{"dataset": "drawn small creatures on textured ground", "image_size": 64, "horizontal_flip": true, "translate": 0.06, "encoder_activation": "reglu", "encoder_mlp_ratio": 4, "encoder_parallel_block": false, "encoder_inner_norm": false, "text_encoder_causal": false, "text_encoder_layers": 7, "text_encoder_norm": "rmsnorm", "text_encoder_bias": "all", "init": "small_normal", "lr": 0.002, "final_lr_fraction": 0}
Rows from block 5 of the image encoder, named by matrix and row number. Rows with one number belong to one neuron. Each number is 128 + 24 x the weight over its row's rms, rounded and kept within 0 to 255. All counts start at 0. Numbers have three digits each.
# gate: MLP gate (encoder.blocks.5.mlp.gate.weight, 1024x256), inputs 52-103
# fc1: MLP up (encoder.blocks.5.mlp.fc1.weight, 1024x256), inputs 52-103
# fc2: MLP down (encoder.blocks.5.mlp.fc2.weight, 256x1024, transposed), outputs 52-103
gate.588:155163122125086110151117112103133094135116140077143147113124160145147126134155096113142166132126165174100112151117124139164113131124125104169107126144156145
fc1.588:120083136146170119121089128095121146083099099119140144158141125108135110140120111136126139142156131184123148134122101153148129127124154138175121130081133164
fc2.588:126141110113132121092139118176088159135137138121119115123122090152162146105094165176151115116096137136136145073131116150109140149103130144131112098087127137
gate.589:109120126117125115127129150094145159110108145119164129136139126135144120127141137126124100141113101139130116151175101103121100123091140139186088102141105150
fc1.589:167150165089123141162156139168141172139139121159120125118126178161090134116094068118102155141099163107182157106145136109116061119130151108114107139102150120
fc2.589:135087124137144076099099105107096129133120135149142133093169099143141150135149153143121163074096125065130135068092123134128135121107133121123117095105120142
gate.590:187126124148103113120162096099157116120138136110119132160117128101109130131115078150136108106150113128101166152084126079146151168134162120116123130189107130
fc1.590:152128116149088096099155109095143141126127120113109155075120164134097138114122138161161153119122138096116129147114130145113134109102138128103182133106125103
fc2.590:137154214144127143152106142167086149147126123099120103124155156146120120082170140163103137128109135099100121143141171133130090109142103091136120140155147139
gate.591:122141130105097128149143120101148141146177090060140127111144149099106135096114122143167107161132137127115118133097112149191117151117143134101162114145154144
fc1.591:102176134128146122172141096151105124130152122134163140098155126127130114151115159138132171115113090122095077102166201140184154070126114141157141108147163190
fc2.591:131093150120195142109118142118118127107098105094137160123118096147124157143124123145107132107156170142146123131142122090117117137052146129150123139080073133
gate.592:162121120150093126142137135121181154167143136149136114088124151147110112154127114132129097117087144102118140152160125115160116131125104158112145128170168136
fc1.592:136080126113133103152157128129099089112123094125099159116122105061071074123084125092073094158166129116134140120108125128143147118137162138129108107123169113
fc2.592:129153159141150144110129103151152156176160104136089113111139121094172149088114131149156161092150142140119134157128157141127087125121139098114115135122099159
gate.593:187104101134095138136127115102127147140140109119111122119099097097136133154138133099103095141119083123117155140165144138153126149118118105174108151123101129
fc1.593:119179162111194144103099131087139113121130148128126110160114108146154132125131148159118140155123154111076161151108080134084146138119142095080133141164102089
fc2.593:123141117135094129136123123111119130126115124126112124126113128191114118141148114116109165119119133114116124150127149196152158129174091111160133155089137112
gate.594:138139119116159130170145156104129078109157135088165123124141090100130171080124107141116103072070115125146147111093129125119098159131114134170135117125115145
fc1.594:163151153097195107120125111104124123100115111100125106115140126103115125075139123121126122124147120128122147148108121123095083119109147093116129155079098127
fc2.594:170139119116101152087140110175117127121171145105120160120131142129127113130082141091183091110133125094112149135116167105142133149092094099105134130106144139
gate.595:094107155125128131162117176147117106103148146169130168126121148151140131126122143108118094180128092138147102113115121146128099111103087125097127090094118113
fc1.595:118141134098133140140130127104086122147114100146142149142164118114146122148128164111090163119154093102135190117134169130168138065165121088078122146176145128
fc2.595:145130124167101113133191114101173122147124114129143147114156116101095143136141097157177125160181136111089129128117136141152123113104139164092152138103125098
gate.596:133147163103149148148107192144116113105129121141155097146142140129129140121120158138140094121110116116135103113165164107108135188128127105165130089168133129
fc1.596:142134097145114108123181123105185148144140143125131182137119138138151110144102036090123119121191104086165151184129098141145101087114146121048117188136118134
fc2.596:125122138110125139098136161136110114143129165142099126127144061114127134154134179107159146128081099105095134124109146141166106158104105134165150076094128123
gate.597:156116167102126110126160130144116113101097138111125183095132173114080089120150080098131147090116133114132109154130145145150121123141157099062174103095139146
fc1.597:127107152147096207116113158163082114118116086164153118158132161169106117164121129130096118149103136116126137108117170133144106099129118144132146112116126066
fc2.597:131093138149126101123121145137125142162107169115137140057098147126114127117155139161113149114116152148109098141122127061137107129152151178126089124168127119
gate.598:135149134113143127129124145155114087096118122046095147109106151150092108166162166118165137083164173152113169101106118139142103123134117132150149129157160148
fc1.598:095126120143120114106112108099147142114112143139185108123119083110183140107139095123136137131148112168130098154114144110132123161090167122145098112122140210
fc2.598:139153101152131143111128105136163115149157157135119125158159169152102134123154153105135115149123114149138135109179146146120120136085135098104180101088131133
gate.599:145106123143147129133135138152086146120126131106136107137090148120129137128130139115114107174126117140098081121166123111146101122161116110149103128147113120
fc1.599:137091106115091182086140141145121142152117192152113124130145123146065122109102119113101094116099146131153135114120135112127099158080111134182150151086098120
fc2.599:112123166144146122172154137099129109127082114108130185111129121141156154106136060138075176131149144064109163125092149149135107087131136079155149133103163117
gate.600:147126177129172148168132149175119144136110142140128136148119138111106116144137189124126117143145108103109173107097139132131113094112121123114122112154118105
fc1.600:108110161125125133104127155136132127113157120104135101111114116103099135145103152131113095131121133147125138109168105119151130181185131067119125151130125112
fc2.600:139151092148125108157100125125107134095109110096136100154148122120112122132099154130141114128134106147127103149098106127091140122086123152105125133095182215
gate.601:151119128144125136119153138086129155104124137084135135109091130118137103188110088140109122131133135093127126169107097096134160135124129134090135136159121152
fc1.601:141101143138174120143112150096105128093122111137151141141140156158147142133113158094174127155140143146109085140123140098101112133120142094131099142092118168
fc2.601:093124084100136129099160145117169145128128106131151149120113117111115162118124069128141132085154140140138137145111131165150129149146131117133113166145118113
gate.602:112113136094173113139111127091118120148149184170143131139135125135115130150136078134134151124110143142147104153149093111131135111162154137162124125116130146
fc1.602:149132121193085116132119078113078096153166134145159149097122119108131080174141125133125127092121139071165100110147105108101114146109114121131160146147128184
fc2.602:172155153161180140127119122094155146099144080153129144176166109123122148149113145076159136113152125124104170151129116148120140135138092143133159151153134130
gate.603:106106137138165135149121140112120135107117139122143106122117135123089130133154090129095128144127108071115139188133130072129117125157133149123158129161113147
fc1.603:156092132157149139154138175174082098092128119110140149148124146203156050147108119130125114165162151165136117126150126112164119116148154139131087121117134108
fc2.603:119103109126127119147131112108147111123097159145152111097148103101119152141105148128095152138138114147156094060149164098100114136141134126118160136132069120
gate.604:110131105184138114110138124142138118131127133089127163130106090123085094146108086138114154174114156139078135112111114140165121069117102129104109153107155123
fc1.604:152090110105101089132148112118163143132135127118131174125098154102143125087128098142130128167168158150139142141096107113165142133118127148093108153181082095
fc2.604:097152133094139182107122082091099133111124127131125112151154135113131154142120123081106160144153128146151145165094114172109131153155144100123172101114119124
gate.605:147143151176119137134129172156121099135161162122121138121083131147122099148160079148104084106120161145113143097107110099134114173106100115091116099110136143
fc1.605:113114108106145172097106138165172135107143123131159110111140145162148124183129157127181121173153135180136099134152145131137114120151179116129132107117118175
fc2.605:139185136122114094104116107167133142167157151186114122111122153125131105094140138085155093104111123125111164130102112126100125146066106149059139109123127131
gate.606:104068109118134096143105136163138143142134109137114073131100142127120130128125164162119090154177145118179135089189085130137107130162146133097132126152148167
fc1.606:148085097123119097151117093129159142164172117133118148078150177120138128148132085110101166116118128134129141146121146125105141126116120115162092117094132132
fc2.606:118122106120131115132126151132130101068145109128127113121125084132117124155097111159142146173125172121142165086126119108156098146111156131106141111110113140
gate.607:118082110130117121110124113145146152144159174140153159137148134118093131142123153111138138125114111140116096137147110088145127137118146067149141145096123159
fc1.607:107114106109116125086156113098171159130105137140120133100109125105109171128120073095148129127128133129099115173093164136146093159088102137120142118122102136
fc2.607:136163143135097113131142119091177162113119167087152157139071124135165125140143104153141117122128115123139158144113113159098148108127107099137129157166169124
gate.608:148166112110151134135109117132133137133101151108153116137121128174124137099112165145147117128071164106106118073165094119095120126076144140144112117148144091
fc1.608:114149147118140130140135124120119116160127137157105089105099116086096125110138147155110187106173135137119085141133117150125158147118112135097113129146108112
fc2.608:171167150108105159120106119151132116106099125120124152144141155161165113091129145142146070076107163128139167115088149130133144105131155138136143133170186124
gate.609:178138125154126084176119131101137143143128091090135135086100125130121146153129145145142135144166109093155114168157105111156108124125170143166111112148116126
fc1.609:098143099139154108149158135148132128140129153135126098107119092113065126161110164145145153145164169164122082143170089125150109170171121108107113115126094156
fc2.609:108125124101123129133068097121115117115106100137131142124124141139132095165122127127118103147166114147185123109154092110122154122133144176098145118126163080
gate.610:156103093150173169140130165125126115090111144131124155150111121144155122125126125107107127137092106101158095139182142070148126115162093101149086075125128111
fc1.610:128118111105102145157118119141122109117138154100117163114112150143135115112140120164147106147112105169147127137133158095104126121129123122098134091079179123
fc2.610:097148148146152102115098103127070102142082140127113089129159146153125141117134111116121165140127160143134123133096130127154122144106147133094091099099138159
gate.611:111103187109069118163151139107128103124107108136155167099104125171123109105116124130109121092097146082130104080098127148179100117121135143133127094109144137
fc1.611:091166117091152116121107097137121127114133154107145132116098105133130120189173099144167121128155113163132116159161129157119149148175134096112162149124147148
fc2.611:148124172098114143112124129103106097102081125104129164110126110120096111151084120074113146136142162109168193127108152101130088170146142107163106113157152137
gate.612:146125161143110148135146137170162156139146118098083149130115138110081109170123113141123118153173116143115143111129114125143133108125133106113160133135118118
fc1.612:182121192137121154152132114155124110121134154085120171125134180116124135147127091130090154103134112151144126139102123124131127115134132095181155114133084127
fc2.612:102095089119148132116114118109106171101144117110165128156107103116180149147107142132141127117125103140088104159155135127111168123186116100170118160139144140
gate.613:088132166131100089130143106101120112148132130139134133108130100129109142135121188127171123162161117131138062138141111114087107139112096129150107079121143132
fc1.613:110122130089112127143134111116157126134100133136149131130105117117152153107135114117108082153163129133178081129139121138116106120147168181131126133160097109
fc2.613:128189181128151158138136140139122105119144124171137094137186158139128110113145160100130133116092147161150080135146150104132110124119116112109139115128135186
gate.614:130124139170170120171091120141117124101123126107174117151115116147173119164149136104112107155121159147102109138147150124103140129133153144144112116140121145
fc1.614:114151111118144134117127096177141121162201146116137153106110110137137072149128092147126162104146163182112125094114126143161147116118121079114132084094166179
fc2.614:133133128131106124127103117155087138155154069122124113106128138135159125081123132147164095114154114112138164194108115132163155123140133161085103168107136129
gate.615:127144137168094151113145151125105140135096120118122139143100168165131173128130153154140114120107133129168102092134112117141098137134123115140121103132095077
fc1.615:160083091117128147137133120129141124155166159149158147115147103131132123130150093139090133164146151108094144148077100132179129116166121149075109133148118111
fc2.615:120127119163095144128152155163150091167160146119133129092117140119107087149162143134168108134124117141090108094139111084172097123110144188127103145146137131
gate.616:120121124126108091129167125101141150148193095131149151110114173109153136141095096134107124140152123132141146138110143105130115092125159137050135139120141157
fc1.616:162104142144081105103142165143169140150119119100148165131149138117155108129149089133135164166128148085104106164113152163112091075144115133124128184125113133
fc2.616:115155101082134157127121131118138148124093165124112122177127114123123146147141165072111129129104104160153095110138108142106156153126100081146153082129134116
gate.617:148153109146150168124118166137152110136124157103127140144117114147131092140169147094144147143128181137144154157124100146137162134161093169123104109113159139
fc1.617:185096129097122112128121100084152139093085106110137147181167137135106148097062160130126150135092115091120100129131122125085136108118092129168135147113096064
fc2.617:088089143105132140104123139114141131112108112101112134098115114087105117151135135146130146138153117187151100150138133083172130152085133100152125139133101113
gate.618:100121122123160157153131133172117093115134125127193116132141123134153121118142177161097156139123155103099124114088151107123123127130141167169102133129108136
fc1.618:135149137154134114112105122129155137184159129092114171143123144149114097119143081076168120090152187151135166142153135160140098120116123105076138109127126153
fc2.618:089126151135102135132155144132129145155167127106097104148110121152167132095107114116153124192135125144137152151084099149163136096121139152139092133107127142
gate.619:117173159127145189138164129145137095094158164088153128136108147156140140091169151110137118099100154146103144117106118131127161133139087158113191104088151107
fc1.619:088149126136121128159131185132098139133162130063066118127084121116168148149164119145082141155118117153120173092097108130149161152158114118125172147155163137
fc2.619:130095106159154105156106138103135130114134112121159129152126164134154154112151086160153146107141160118093104139091076113134149103135096160107117125113129138
gate.620:190146131166105138133168103122116110125134167080161095139136166180163138131122130152142079127115113152130149083141164071110115113137124123170165120144125143
fc1.620:169105115121121124115106093104148128150098089163105105114133151108093189174093123113138088135138102122148102113165144121134125146106165108101161137129111126
fc2.620:169178111098098103097156141154103113129091114102111154101120112143177128115122132182146150106089164106154189108092134185113126145146111148167094139151097093
gate.621:137104100161147109157112124125113146137097115107130115120086099083140153174125141092166137122100091116117148087116149130134118110126119142177114161131148162
fc1.621:138125181076111096127135127123131146160137074132138161146141126100162162093119077171113092135162116149167124126106090136124111128098146097058131115103089109
fc2.621:084125096166115108126158137131141141143175109149133113144157131084103101174121136115136122106169116139158206142165134167173118117115169145112165112162145099
gate.622:153115114104120102140106129150144151140091110088146138125154116093130131114141110128141125116106106127123103132127075097143113111115126156138123154113125142
fc1.622:086110149086086127133164151126131158143189096130131118173117122054126120148157091114091094154166090146147133158113086117154155176102083100118141132093105119
fc2.622:127113145093109156128106108134178131130090152149116157111101129141169141120122124159139088125130172121143169101101145117125122092163165159118153146178148092
gate.623:145166115146158096166136155114162159162155109124149135163089083116135118108108124122116086115095122156169099143166128117099093103114109153161123123140133162
fc1.623:162113115193120112170067113104075107120121130125119076131125120150163125121167082139102143109126137110141116134156140139149212119121142124166126154141168107
fc2.623:148159137163120094166179152129148161140152135106138138142128077110130085091128131112131148136139142123102122152135138130095111140153118100145129146164152187
gate.624:141076097115174110118122195141135108101167140144168065115110119114146123097112089133093110132094145114161140132153159102144131121179118157135078086163137131
fc1.624:152103134091133111108114176155103107103123151164123136153107151164164135090103133152099110165068200136096154082088147124176113135166097099082108121111164103
fc2.624:102110130125187102113086113123120124105129109113156129167111123137160136135133100175085151146184159144134149121118106149081152110116118145130099115102100100
gate.625:144113126082105105205159122108109119115120102096134151133095160130111152142113103083113131133100136129160150090083092131148109142155089124165130109132132150
fc1.625:145149084162088088116120107141094118142142110129108115133102133137132141161131069137137089085111116105179143125128143106118136161157086169151148122155108154
fc2.625:112114130138105117132151144147119088120108110103114146120158094134105140143130093158113146172156188138125140130129109110138102131174165090159148132125115144
gate.626:157177134121108108097141143136149143117168124067072101115111134106074122167180163135121103146155132102119092151146116112176122143148151151167141102167167130
fc1.626:117065105080113093121144143064136102124135132117101170126117159127148141154099127117105160117159118122137121146078107117180151130119185150174130122134100050
fc2.626:138170173125073138109139129155107145104150125096133115127154153107103116143113176091156140136100100132122157124129144157111121124153120087109111119118180158
gate.627:140114157136148121165117135121131157118159141110185125135125140163168163139205133114080076132148095134147129115113132099104126116112126130164150111175146151
fc1.627:104142108108099154126110109149107117128105117092091156137137162132140124121136128148116159115116135109148088107127113113157120128127112119118122120117118161
fc2.627:115099165169153128111093116136142177129123130142116084135073109106106122122143097148125128154126115167096153152103146115132090083122135160145127142121150131
gate.628:174120170140125106094097140161105137084107118111141152160133152116069134159140148093103123137084140183119108132141115123112095138135108111118118133123132162
fc1.628:142132123150123128124125116162061100101110128082131161129149141155126109118119159141144159115096144126129103095142162100094140164145112117107125120152075142
fc2.628:148130147115101132124105125164096100176163173153132092098147085097099119134160152106116127100125163107143093126147084155140113115180139182093101141116133150
gate.629:124158075126132115151133161112081124128122116121131111138115077124147144164097145093137127128090129123103151097126103135128153118096136137146094131119148131
fc1.629:132153102145119111133112114114149143110112156141134145193133154151160168092129087153101112132134153135157136151113079125088145137133139150140125140141097132
fc2.629:113131157090082131142134133110153147101119117127151185129129094177129154149125130110165094138098161117161141129098141124094093144164094116173184117100121150
gate.630:167164135102100130166095097137151185122130124098149111128117162116134178096162163173115124146104131129097072154119160104112122122147117137126152125189149119
fc1.630:166138153082115156085143145144125110133127111151122153132137172124131105072114155146094086166090156166114099095112160115147124155150121176082119105103110132
fc2.630:132110145142154113138065098131100138134148103095128088126134178129116106138156123094109140148157151123147108103141087050142096125126142137076127132137103121
gate.631:149179176162122128142169124130091194135139116122158105126142145128142144145109125118125105163129110110100141110119135125135117106136133130125117091196137162
fc1.631:150128096144080073155105120108118113128174128087160122109146138095167132099156119196123095110144128093139130139172152108112149134113157138143151121093136148
fc2.631:072146148124179147174154138124134152128161135135134107165116106107132119132117138095080120135160101152114127156098095152140151110163092154123108126128102090
gate.632:106105134129127159179132148102127100085107116065115128126137166123098084081112091127088127143112138159173110114185086102151154131120126135147140152153168124
fc1.632:136082115155127106132127132101136194137108120145104122129118073166128155143173112110084115157160165112110134150102159113125133112161122152153189098110125138
fc2.632:127131098140161144182169131130146120151157158182147101110125101095122092102138105135168138087136122113123094109151148168107110176131120095098123146171103129
gate.633:163092138135165148168147135130121142129136115105153103099113086147125121174122125150124107146108147147101100140141099091109110078150109151143114154122139161
fc1.633:141091156134144161186151110119091126146152104144140120128134156106136140127104119198107137189141140113106158139126122135117131091111158116125128160091136173
fc2.633:161144125129112182097123137131098117068070120130102124123109143167119165116116119090137140117068151167108085148101133135125119136122138103141090140102124137
gate.634:156173156110161123112133103144145152074074113117073120162142153156090167130118119090105113131124136144128156170136094124116162110133141139116131123143113080
fc1.634:100131142121125100130119121172131113089083124105127164097129164175110145135128098112085139087085165098097121108135157106100124171118139138104154127138138126
fc2.634:157152160175177163156147138090121155100119097149165145169165115120134110133148123082172112101159125119132133110113131126148126119125119137098125120168131150
gate.635:114131139135144103175132137099114136124150126138181135171150117138118155123149117096125126069111078138118117109176105116123127107128133128145126100094132146
fc1.635:121118122155142082129111146104119133144139117123125119117122090138169146176171149174143128154135122082162121068166126099115143133090141102146137146151121157
fc2.635:135158084152139127135137119129165137136153088176130122176167127126144124102091149122113130088103078152150123133122132171095100121167131156135173134108134113
gate.636:074115103144154126139102171152134165130103112108102113124121104162094184140161156095115128173064124161131118138145128112132113132136128122126104113140117178
fc1.636:148148157157135125125088115127105095075099102074097140140167169117046141137140126114118165124110153133109116111126150112174117123110135163098151116143128093
fc2.636:156071123106132089080153157143133112149106134169122115101099108122082136122126100139123116103125144135107102132121118105171103165122152130116106133117095111
gate.637:143084114129144141127145157097094135115102128156128128134120156073122136120110133119112127137110144117117131147106093083101085150112124142174134146107087134
fc1.637:140123087160122141126125100142114118106147105103088101140132123122105079166101142150116143146137101149172150123142126124094134153163118107191139148149116110
fc2.637:124146164129124128130162108132123066112096114105122141110147124127113154132123106123102141161144187107140161086102148121130112145188150126147146115162099129
gate.638:131107185176163166166149141152081111113096128139139100148136129146079136135164215125101127128069082105110111104116188107090122116095133142147157151118124153
fc1.638:134155141150105120149116141133048094123174081100091151157150133088138120126109116101155118150170158138128107144094093128126151154140109072120143101088119116
fc2.638:138054080160141087146139153134121099105089135174158099127136087138104123178119110144095136109117126088125119115163139116141130144142135180098123115157120128
gate.639:100155130143153120152146115119145131106108109079152112115109149089156103108161099120139106127165125113111132140135127100120088147149175085116125135146148185
fc1.639:155140096142135202084141148097169125107128111097113092138142112124115195164139130090134141120104087146120158148106156120142134168110100155149175105148099105
fc2.639:160118128166133097153103125127106147143139143138105101165122175138107114136126112131114106146137123104118148135139103143110133097115152122112130106134173105
gate.640:070135136147124152116130147183145137138132170113109106123098101102136108111175141169110126128154146110115108124146130178112132150120128109107134155122109175
fc1.640:120152140135120099129103100132143151126139111116142114155148140104157104134143169149172130144146099112117140135170145138136134124115125114111151144150132149
fc2.640:164123103075079123121089129106133133132097128089132139114117124127095126131156137128111129162109119133099098170161104121108134135142124131113118107130140151
gate.641:142108109113120121153171136163176127143119104158157120125133123078153180117133149106118118148114145106133123134122097119139120162118093081099134144123142137
fc1.641:130109102122126093127166102120112150140112124115139132106112136105148135169131145112113167129132127112109122147206107122124147156086103104129108095128109151
fc2.641:111146101151131093131128132099134170150132104095154131148128146122153146108099150109129102099130098135157150123097117112113104088150116118132096170103155173
gate.642:178149125152126092142120153088141128148136147138119148123134138146156138123126153120106144140127146147134143121117118050131143143117086143137066117100132125
fc1.642:116108155144127115125153136157139146113152138118115106176068108092098098178146080141114127119144112100132131131106140153148114120126101131141167126124138107
fc2.642:108124132165151119110101123112148132164149106137124149105141171151113123124119121152145133096150150122116120117130137104142111114076126150082118139128104126
gate.643:113124139151197090138090158089105144112128152092157113159140105138142161134129151151124110090089176152103113099145100118134089111111109118163124096116107112
fc1.643:135122149100152140154128116145161147116095105107133144148095136147152180091145093141113131109149192153154178129121128148138092123152108073117092142099133131
fc2.643:185141199129109109106128160179080097136108135136097105127175143128114131129092153157133126139080156095133166096088163149104128140124135159105149107107125152
gate.644:115116108103131125155120149107123115107138109112147130164124140136099167155133140089116054149121119159146158116121075104120131125131142129157127098131166110
fc1.644:127114175106132127146109107155109161109183164155168156131177141142098105136121171119161159123102146112100137099130130109089122153142119118090098131094167123
fc2.644:135125106092131117169100167112135164141124130120156116155109114120177135129116109142139121155146123132140125131141117145125150118149122163151111128126114139
gate.645:129130169161149114182107100081076150108135153110198112127128114130158136122160113148097080202135102116110081141142112121113129116114144118115154151143095133
fc1.645:131122145180114140158116086157139124098076135149171128151155140136167122093139125134090129145129129137120119127122148140085128100123163129127118116149104151
fc2.645:094138132171150122124145153101118091099114153152113112105136125125078152143162162138095192112116109117115109105129164135117109150137109128173141108142122123
gate.646:098146109173130138163154204126133125128105101102132123107119174137152157111142132110128166101092171153141104134119142104100155149138116105161121130173105146
fc1.646:141162132152108124141125117107147123131176155133148114146149148124173131109089077163140114128120114111198136155136118129069141131147105120171175144162134115
fc2.646:115087131107123083140131104110128120056100100103176174104158140172119101119081118142085157083149112111113104092121140127143116092108132155100132151102143137
gate.647:112085138122108130155147180144133106132141150138131135099127125104105100120134164162049134113095139095125143077131153089169110138114142160151094092119151144
fc1.647:084158141145138103128106086147132113141155145109119112103112100165101119166174130141123147134132149146178136106172146119140150162148103136133138119167156123
fc2.647:123127168101139151103142099111089119128089108098112136080151147097096125117108133134132146123164140161154149132140177100103098173122155094118103151168077127
gate.648:138118069110089122163128125126138168140098097116136118155147175064142114138138111117125127150133109146143108158133099106111141091125133124128138117133075094
fc1.648:190108154153129139163201167140110096121124122098110130092101105167136132131158159146145109082124157135135153109080147134112144126144122124117146149165113147
fc2.648:117141118120121101134143157083180099147101134144132134097097111134168178147169070179142159114124144096098169168114150155132122098152136140138160126123123107
gate.649:142091136114139126160138131096170148087152121114145139114115126125114127106112074110137124148107105110132103177133145131183106109132122150118128146137128110
fc1.649:155076177125161164143100103107176112150112146158111154138128118164130155122177152117130141113129170126120155109143144094159108121079137140172149148139131100
fc2.649:128134135130110141135182153073141150122151121126116132130119123169160170109105127090141135116103120112127184143119176177132150096130145108136164123097104123
gate.650:160129158138120172140078154142110128087111121131134132160088137155152158116129152112123123176094118105099119157131149117110101128172117133174100109156126136
fc1.650:148125147129117165143133128107071090110147118150120135140132091094148093132135120108133074098146140133115146163103109116099137142146119152165151167067147119
fc2.650:144107129132129131108131126115129107107071130154167136140141145168079161138095123104121102119102169128124103094072118116102083107140140155121151115139166100
gate.651:122152169180163155158109142154101148150129145167121109113127112142101076118145155148136156113125079115154104114108140123073069070144111121151100129120137140
fc1.651:148082145148153151118091117136134118125098144152142102109121106158116115116130208132117145091117098092152057124180163099114095152095109116131123100174136157
fc2.651:115179171100136118184127125091122173149155110097127131160144157091127123117153102119117117143130106150152171124077102161092152091157126155114159115112144113
gate.652:170103139138154130121151149124100113105122144167146099117117173162165130120125142182148126122084146115132138129148153101111078144191161156124075125168136126
fc1.652:149099090117089129151157200172118122117108095142120100100092108176106167116113135126103099095135122144145121109108125086125114125162127107148094105133168109
fc2.652:114129139149126130146091126145096139105099154094162142141102134145153094128145154131133109129129121115130093148113107091106141116138105137146112144145144146
gate.653:159160119171125170113103114129152114095096142126130138114150151147129117161115136162110120084107111107123107126113140115087124106155134109122131137137139108
fc1.653:115118157129096095129158158133078111109110154123133156140147125124148111109114063166130133135123142103132139148180107141139154140127124143116165165154153127
fc2.653:122154148130083114118153102162112137115113074090135162121165204125142110100091144147177138088170106128083130141158125130097135115080190121123109171156147152
gate.654:145149107125152132167138119139134127140132130103133146139149118135139137090154122112140134120137119135156098133103110105129138106148091154159130139140099157
fc1.654:098137134112144141137101114165132140161139114134111147084159086126168118137096110145120105147152119153120168135105079126084108148109168156131137127111170192
fc2.654:109099166135067070122128125149097104115097108128108122104130067150138117071131157196137157109090161111132116117102173175118110110180083131137117110122153145
gate.655:175090139126149129145096143127118152123131092148144092143121145124129125138074110121101113193121108143143106168152109076098122162124108146164156122126132167
fc1.655:164131131154128146125135152105120111101133133156105124145156146156134134156136141128131110140082130083143136086158139136103112110092087166149159137104132106
fc2.655:146154141073141152140091124142136130141116126143124133153096138135154103114149135136128132134118126116156126131100087155144158122090100115094089152085128160
gate.656:147134166116095108127156121119126134122162128076151192159121177127134111148137062191142174136145158130107119142125116114147128115137141112065117170104128155
fc1.656:133091114125068065125134126090144126152136088099112174075105114122125132138118095159117128119138135109127157146102117123166150086116132159103098170143142104
fc2.656:090140133107141147161116126095125145104110143146124110165156123131124131147146152078103126173119109151153109122132111133110148145183101105119153095121126122
gate.657:136143140089137120187089114123117137119105140124122136108132178130149164131104116079122123142078129089116126153163132111154114126173132123128113141179127097
fc1.657:134153121120140123164118144137132155126109089105108151093137095133112146144113114127094099135090142064131111154139100118148134132125156153151152118144152156
fc2.657:166170137137117154131137091142111096113102114133149144165132149122123108151125106131121092100147125107137126144117106169136151142089111116107150161156136120
gate.658:132123095150184129120144155128118157140093095092113106122102146153092160142144121120141100131135122143149131111161119121143116148133142109111118169140112136
fc1.658:119159133120128121144143125134125124123097137087120147130151142141143135141116091145062166142149093119099084144110164125143129107072144162176170134116160111
fc2.658:122096145140146140109121130137118121129163183146148124109085169183169118082112154147158105130095134130147131170079158128132120143169101116100110128140147163
gate.659:147127123130142165145079142074122124129114105095127130122112113108181131154110124106135142143147127123121125144175128098126092130121147166159081105105129094
fc1.659:145138187109135150130147150154127151128108125139132115158142149132108159067132164109095094126116098104209109124159171115171108124138120135091111098149131130
fc2.659:165111149105136115104119157125123115149108116129125153149147135137165133108122073150094111149132170126116138139106130144153124130101154099099125160099090114
gate.660:147068120184119128155140104111106153110111141118171138128137135127132109156131123088092133135119099101069089155113167140134094115108112112140134143152133163
fc1.660:166070094098167118109134144075179150131136136144141132142127134179146147132144127120130110126156138109137121130174150114124129138131155098141105130115134125
fc2.660:121137139135133098108151105154148136128165159082146148116125147114144130110094125100125144123126130113174211107085149155122139119134117112135146133143154155
gate.661:123113117129126164151141119143174144149133130150152130136128164131142131136112134092102089156159135113155088132151083071139095113134119130107117113135098165
fc1.661:133121132121114122174149124082154120142094131104111128113140096130129136153107127096122126150146151114147100138148088123132150156162135150106098107161120126
fc2.661:130119118072146175137126103118121126117099104169115128127151147156137092109129190097103125122117104127145068154142122107101129139143109136141158096115158089
gate.662:188105093155106130139111141086155132123126151112141116157120152143153135088116172112118119123156150079134099133151162067077128122150155113144170081128117114
fc1.662:164123119151112119147082107081116134114097033121155114146137150107139146156151139119103146145114116097145117125147115118128112131107094151148111086118126105
fc2.662:123177154115162152145162109118155151122136171131133148107127115118149091136100138120172170132160166113080133124108136125107137151116141048089096123187149142
gate.663:142074111116124159139131110097108142139114132136106143162144135115133112129124183162121136130055128120123123106155077119141078129110110144202120082108164108
fc1.663:097134132122124123130117131152117132097127090137140143114143107145139127107094134126171148122158133119146144133164131142094120160133181096145113127138132166
fc2.663:160120088129121116134096122144110076147125105140105109149143151120080119131148104162121138145163126146122118155177088155106157162129089168139137133139117138
gate.664:150084117121109082127115111139161114130138116130169138117114169158167145112094096132104121150153140131121080163174121088131113159179170124111066135160133170
fc1.664:129128118111129110156133144162104096107114107137089108127101086157095147125100166109142088173093146164169101138134095122114121159100134151167137085144175139
fc2.664:119146156117115153126111136140122165153109098124129172151155152128125111110151163102142105104142137129110079162159123184107105124105117099182141150121130111